From a checkpoint of a small image colorization model: cautious_adamw at rate 0.0025, batches of 128.
Rows from block 4, named by matrix and row number. Each number is 128 + 24 x the weight over its row's rms, rounded and kept within 0 to 255. All counts start at 0. Numbers have three digits each. After the name is the row's rms in percent of the matrix's.
# conv: 3x3 conv (model.mid.0.conv.weight, 192x192x3x3), inputs 96-107, a 3x3 kernel for each
conv.103 102:134120161147104112116101120109141131084149150062116167108110135133133118164181153132124122116139098129152154092125083111115123143136095148137137122144158135140111114110111114116105111107056132125132144146128147157154100099124086129105077077112105128139101123129081122130115146120119128096122134115104131122114143138105156184
conv.104 100:105115121133145170154146126182123149187130124153116109113111163089133181113128182172158155167161123083099104148132100156147113150164141102098106135150115161158113128115092150132105156145105114119110137132141113117112129110110161130106177133117152134120156106100099108079154130106131138112130135118178148107207142080194128109
conv.105 099:140095113153132111172138131127159144148147147112122151146147126144155137122154129110153143116146138117152166137150155120108122115101090129143137136136149133129156133125120126102106145104053126125148113116140150127142170124134141100118125126132132142165162141159160176156111106117106131122101125122171192221135130161116115143
conv.106 102:084109141126107136186152148127107132131116120151156122120118107140150134115139113154163189148137132117072084131156114155144140110094103108116108116159153144160166157147117160139097165142137149147148152110133157150152126139151100127112134149091117113119134119130184151198133125165112097117130116142137129124096104130133131158
conv.107 094:113084085138110121146149149130129111127140120142123102141138144112090116098066069126107151138157161156181180109125112131126111136115094108118097130122132121095111129124130128109096125086088133137152138143142129130141122101080122164120136153130139129123124078102094039068132128145149136120150143133142124119139119116141107098
conv.108 102:097127091105165135082137134101106131084082110101092087129128153113119142144146158129147123129123122149154152142158169084103152090111160127128148117128145106104130156157133101104128074073080111123116139112135143134156105123138110131145105114160113109094105139124099121108109121109107097086110124107069105132091128113108121096
conv.109 096:153137132151145152176142152110105088150138109158164116130164158111124110103130104124127150124129132137132121086086085125120124124149154141168154140149131148144142080066066110105093137150143120112132129106123138130149118110149149131114136130125118123101120122136117119117152139145144144140155142125126116095151124121124104102
conv.110 101:154113117128092108138120149121153148135140139100118112107090090112116128105111121131128124144132128139135110119140136158153121133135096096120126139145182151138169134135115149137104130117104130126145142136136134142124137150114104109127123124131180164167177128124129095110124135125098104097113110114111126162159133174089102128
conv.111 100:145147139109161171112119131118139127152152120136174135125130130120123136120112129120136141142132194152129140085130085132113100160124117139143130138145149152138146123137118101135138106135139123134139138109120224162130102113099130132079102130091128125114121124117127131101117132139125142164129137102097105094122134116135142130
conv.112 104:157134169122133174108087114132133149142081078140099108131126136156119112157144132126133129103122161152134114145121111133079099130146119083127120110148158095121139121102157079100157100128105095155140103119114120140129151148130102099080117126089133131162138123138135126123134127157100118170129129105108126137149133098085113134
conv.113 103:139132111164155114134157147135176165110130148116057098138129097103128104133170144103138092147156127156136147109092133087093114134160146121137156100118134141146142142092127123102129110118143140100122135118140136158147111089107101123110136085105118115131177142148138140132132154121124135112140137142149167159119109132148099140
conv.114 102:155124121145140133127141126117100108126127123116108113123133129135147153161170169117112135179181163168159158117133113131154163105126131153185156119138125103119111123114108101095080116113112146140133138125129128128112125130129138144135103124124149139135093090083139120114103090102145150138146146148155164150129119131114109121
conv.115 096:144142143097122148096115159090121122087117117115121145154138109133125109149120116114145178129169158134140087123125113140147170136150180141119130109130164107128202113106106110104133097116177119127124145145149155149116098111114106116128130126130156129106144126097114092073126143137113133156095101124144132110110125121106120133
conv.116 102:120107122107133126141168114102122091117128117133127118109108123099091101104103086140162141116128117125144141139083103134067095135069104094093098121097128121090099125072100148079111170077096111125140159148148113093138152109104104110096134146136126116133134096138099077092169154127143154124173180131130118095139130122118127082
conv.117 100:158145122143101070089066091161120122132102139131118140107153136123146100114102099151143139177133108135092090136126150124162152139157098119141152111143144089110091120108115144146170144148181149149159152154130113100101118101159105106135093130102121105082104114102139096116123127132126121125131127144131108143142156160131136116
conv.118 102:124131142132107143141105096119132144126138147152159158143160156127126122116109104116090106125141121151162158134115136145120141140115146152159134124108094116089102132133154137121118106106102143119129135130106086097066117125131146149140125107115128126135128132166155182172095092108139128138138127148108098098150136144186177187
conv.119 103:153115142156127143110104142119120148139117109162133101117131130118134125110130115169136102125107118042099072102129132152151086148135063135159156166169198105097156094113110127143130190142121160135133150130152100121138111152120120130079152140126139114132125093115138120129102087094147121124110094081095102132165140129143143130
conv.120 093:121109135132131152145138138118126114107099086094091063107086101069037069098102102153149164090093120116122137107118113106146128095147154101101089100079061113102124093092088140115125125072097151148177143109146151090159096109077123162107109122090149117118119054109133087110135129144121120137104112117139128167103089124115135150
conv.121 102:163148130125119118131124146088126127134144122103143115124111121130118118125105116148131146181104159191124136124136181128098159125095111166149166132087127161104133101130137135125135185124123137102116151109137185108130122131122116118082114148120133133141137118147178121119174130109186129127186152148131130127124118148106109090
conv.122 102:134156185112129111111123128118113087142133125147124122133137111116123115132137135124117098146147146156180171120130115134119117122098118105130143115148163109114133125120120125105115132128142146142173132137158131141125124114109141134124115118145143156140110120104131135118152131118119118099123149171141140148128113110117102106
conv.123 103:119133135182135086134148147161129133115104127126125112117120117125134136141119158133153131124152112186157152139124118141144072137141111097112149110110178144108131123138133121115093100100107149128138150145146132143142153118109091102149119125131105120115141125131120111102157142115138125087128139133169134134152118091162134079
conv.124 101:146131145113133130159172175113117101104149103127191145131161148109142142117135137151148157121134125117088084147177132145128122131125185163165134153133136156134146143132121153125129091111109144128116164141136144117112107105123097106143121120114138126116117127121150189160138123145108116116118101119123129135107098111142161177
conv.125 098:186149128180156150169155136078111103145132118127117118114122141114118128148144142194179142134148135081095110108129132091069083122100096157167186113120134104118119118110116120100110160128136145149177122112141098085119119115130165146138148157149096099093091104114140137150166155145150164164119140140057077096088094104094105103
conv.126 095:116132134153137134149133097129137124095116108109167172142148140127135135129139136134119131130104115149134094130137158097104146119141129131162148134127137131110117151149146115132126102103098135101132126086116112088055130144125112160114094162154135118131138141131136139119095118114105123113140187192122127139118112136141162187
conv.127 102:147136139126131155106127153132152163113137138099109104150150145125133121103116100118100104117115127148171171105104124117106130132139157117109123158144149168174179112103105131127123125127143162133132140133143089130127098118111123130114157122113139134141115111138085121117114103098143142129184164173111109116129118133152139135
conv.128 096:102108106160145151120128101136121123141149108143160103128131137125140121126151123149127142148165154181187188150138165120133128138141161125137119141160122146172121119123123145142119159130131144122127144123151162120172106123122127155148107127074121098095144122095147113109109138131132159139144155119132133133159133112164139104
conv.129 099:129111116129150161119162208124128159118115149100102164140140130131125116125121111104135147092143125128166140154134142129129120147120093131132145122129154110126161114122139140141134142133127143136132142136117169160061133109120138120132116113186138127164150126122159133090090109110086131149096150202158138127141144139129134103
conv.130 101:134125149129128122121082097116132093109128085166190162129139128120125105083084090124125118113118077160151116141151116115126121108187148118103132128106118172157151138123101152139114144167121115092118136122157119100130106137089101121085119158182120093126135127134168149135145118109151125093143189145115097114114101100166242194
conv.131 100:128125109130095141130110111112131122125167116114140123115170159113171148102132167131117109108129124125151131088102130106116090096138136133189143160141107128132106129128127126124087134125132126048088198127114181152114100115124134126112106159121115095114132133122134120137128125177102100142148162144086131157151114130130077130
conv.132 103:151130128122129186141130144110134115147121124153132111136135120149140097144146138120127146157118100113156116150115124173128024141144115130130137099106115096122101146134112114126151124120125100130143121145129125127123133130133111140171092118128098130131158110118148129089133154158137122110096148120114132121089123129086102104
conv.133 102:128108108089065125140102125098131141117146152109146113165150120104116119075118143101060110119094132146149139125112106165124087118163131141155149148117116122102130124127128145114100144128138150137149153129129129101120109142105115143085112131087142142135133096131094099121127086143133055122140124121133132150114094119109145143
conv.134 097:136132130131083129132076140137131115116133109151158135156202174136124126126069102119101112137142168129175179139104110153138135154133135146160129140158137100072099144126146126159152153164145111106151147141140121112105102085114097113121165207165132164155143123129103018092146120114127146147162165175120138108113102109111060107
conv.135 102:160144138139121122113124115149132135128121121110119111106106105123131142125128146151143152122126145135148145143115080111120109121108138145157119137157128125138129140128122125140143129122127122099092111095104119092135147129137140113133156143147111121123145154152124143141087106113103119150140151148143144114125133130093110106
conv.136 101:141160140132148124124087082118112094107122134100135156138129109115115113089097129094126118118125126159132119125128118133135095137139124143151171117144152122121128108134133112135144115172189095081128122115125141132101110126118099101113112123135139118101138134127131129129084138143098115136133141153166171172107136141116152166
conv.137 101:120142155118161150107146125128126125160143134152112121152162175149152158132129128091083068143171147118154160145159148123094106139120119139137137123135137118142131134159187122092104147127121106119105092118104130130162137110125148119138145124129142152148134124145096085106081077075139156140136147130161150122140147107125126100
conv.138 090:134118113150126102063082058129129124116126132152145159146152144150151149120113114151135150103101087153163147129124157128114132129139123110116124109095098087095081138156153150159160163153157143139157106115111113172150146148145151151159155123148094111116115126117108113107102123121106122110154159154091101128092102117093111129
conv.139 102:092145112115152117149176170144104127142119149129134151127125170145126142175155154094116103113151158137158141116082078145117143140154158116137132128148160076135160153087116174122131142125139119149115127141143107138105147127123101064096142115131123126139140138131066082073144144092138156117104123124137145130117119132124117108
conv.140 097:112122130125127135147139149151143148135117138146126137132125122144136138153154148086126146143152177116120139144121108140120110125114134109077083129108103159148140101128098079100073105113102108115114142139126141135138137122116123108103130126118127118117157151146167171169113147103118147147117129130176149128165149149164150143
conv.141 100:119128124093141172138143199108118133101107119146134117126124105132120123153132133137145143137136156140106113143143088138128099162151158130132104146143087149137117142111103116140142108097113119128123127115129164127128107118128155162141118112068133128131112130115143152170135126134109105156104115152128124104109108094153165173
conv.142 097:119107120154106114127102136115124102130179161136156162122134110133112102118084084127111117137163145148148128121139131110126102130119116111126119105100116135123160179187176147180153121150155153127152150144151132131100132108132094124143146180174148163161138123130137089121115103102120137132123128147141168149112146146121124141
conv.143 102:159157130145155124196168171132115121127110136122105121128121152114130154131141141118138115152145148153150122146134128147110161126106135127114128137111095144107091151122102162144141148142148136134115130155125104163157138119086120116096120134114102113130121132121146138126162146116171153119173165122179138114211142087199138093
conv.144 101:117138122125156155130105146138130119104101092148150127097155137121147147119133123124133127144125136100046083127109160102099144137149146130153131121168154099126122111091092082073113125154147142095141142127168138137153127143134101095069153134103122136118112147148111114133120110098131132147109070126112107087154150169126086136
conv.145 103:126132130116121114137139137105136155111144145126154136117122116125145134144158144141118075127098103137133123146127111115128134140114116143171137171141073116072074124130181125150163168128089152119127159127113120111109104131130152128108142118092101094116107104141101121141156157140132140145159143119113151157146176129159123112
conv.146 102:119080115131143139136127118088140111105142144133123143119129128130103117125136137158194139124140124132156128167154144147059123142120128109109122141101122146094138122121138133109141161114143149134149183134162131082149119080096113146116123154120149165169154108157145073124105144127102192143102178119152189165138112134144118131
conv.147 100:085053076111099115144113142154156162118117141139125130129142125125128118122115118125135156102128131122128132115164128105157102141169122077102073123155105123154116154173162142144156104117123120134147130140132134104126177170165141115127123101122147155162117127118135139136110095101126106133109118142125120143124124135149156148
conv.148 083:131126134136131142141153131137141123127152115175233171134155135138151135165187166148137148132119136119108112128127126122116130126144134120134119140148144141139123136136130111114107118121117146126158132108151113095108130138117120148112128191148114111123108105122114111114135142130139155149126154155127121111137144140159168162
conv.149 097:130139139135184133191179167100092075111114104096081094127157140111150125122142129127128131138124128157157158147114126137109167106119125120129139118149147105125122133128116124144137095116102174158168166134167117117128103078117131110151144131131128153145133174127115143123131127109135163123187171159123107071160150128131107132
conv.150 102:164109103151109118138138128120133132183137112162102118106128176096110165108124158129139124112111113121099116141121152115126147130136124137153161105143165112157149122127123127113145131120143128136128130118113127102145160148108198164086163137093086117119125111122136091112096099131110109142123156150095127170139139163175126123
conv.151 101:133116118148143145156159131103117095122148133097119086118133098118153096132146099140138138105081125124121173102139115095150123126115146119127136115166124164189143147138113127117148124095131167136174134109152164124208101107131143138174101099090142120139144140115154162136153125129142114167148140160128110107110139104148161119
conv.152 097:143139130161162130154169090123112112152139125122136119131113108132124118124119117117117126121178147165175151102100096123121125127128166169151132131109121139128179104128125138139095137144115121105138119139152161144164152160164128118140107106136158158129144161140153158128122126139142142135150159131122125127137140155133156179
conv.153 103:126121114152151129170172151133124118108096108129136131151158153133138131167165161127116125135123134162149156164144124144107095126097069131144138131154124127125081142119131135100092085087056126117120145146147082086085147148121113123133138128141127124104131109087084083064127105111145127126178158136143132116112115093127118088
conv.154 103:153156159126117115130101111112129106135115097091120129112116099127132134091098127162125125182141142120131151080139146090136150116148152096121117080123143109142142067110118093121109143149115161140141108094144144124136127123131166146125129101131100117110087114122158178155168142121187122104098118142123082103149116127107137142
conv.155 102:107112124103137151118141152158116123153111096138121108132106112148122128149124127104147170086167150090130171183158133159143127123093141121120113112151143075121121152121110159117121143135139094157148095136146113123118111098112118125131124132134148134127154120127140111098153150131131159129107126144161129133132145126087113132
conv.156 099:151156135117129117176133124153112118182151112124122108063111129077134164089132152131131123133143114150146115116114147128122126164117143088118128131121136180126142137138114150138114139147112092135167134129118161149142150104126149113143147134141114137119097145118095138149154141135158151107162141104106123152119121122159120111
conv.157 084:145131126149134139115117121135144125132154122223226162139148132140149142184197168127140153115113137094103123106104114101111142105121137125130121130139142114116142121128129104123120122127126137119145131090150085093124134143132139164127175189136117121123110110121133128127128130117141153138136142136122108102139133130170176177
conv.158 102:114115129126120134200156185164131131148139147108110122147156143147155141117109133124123142118120171145127127130157123118110146128122214110115094135166120150152163153136087148145127103135129112099112121117143154153144138156133155111076108090060132104112112123148178149168146111107134130142099103135169134133136147155139092121
conv.159 101:149120122121108146147129148144141126171136110103111092111099072141136088163155142139118137144136136143126137134131141163139127151156149123129130099111123117103090124166159120121126103119123128146145115119117127109107100140138148153163119109117110117099105090084132140124122123118142124117134139139161131110147121096177174155
conv.160 093:145139114137127115170158147144148150161153142142136123178185182126122115096091080121116115115111124090076094125128124121108112120119126122127114147142141137133141175158151135124121126122114104087098118110109131135132115137141145158157134143143152145151141138139111128116116114109141137148140133147099101101121124119141147146
conv.161 105:156120118143150157133138147114085125124116088149163156123124132096123126102121116155124117114129084118131134109144116137135088123110098115131118144148110091105113136125120182154150145123134113144119107108123168140139086117115122100101146116104120095123142116133134157139139137114130149115132125107126123113126146126156155120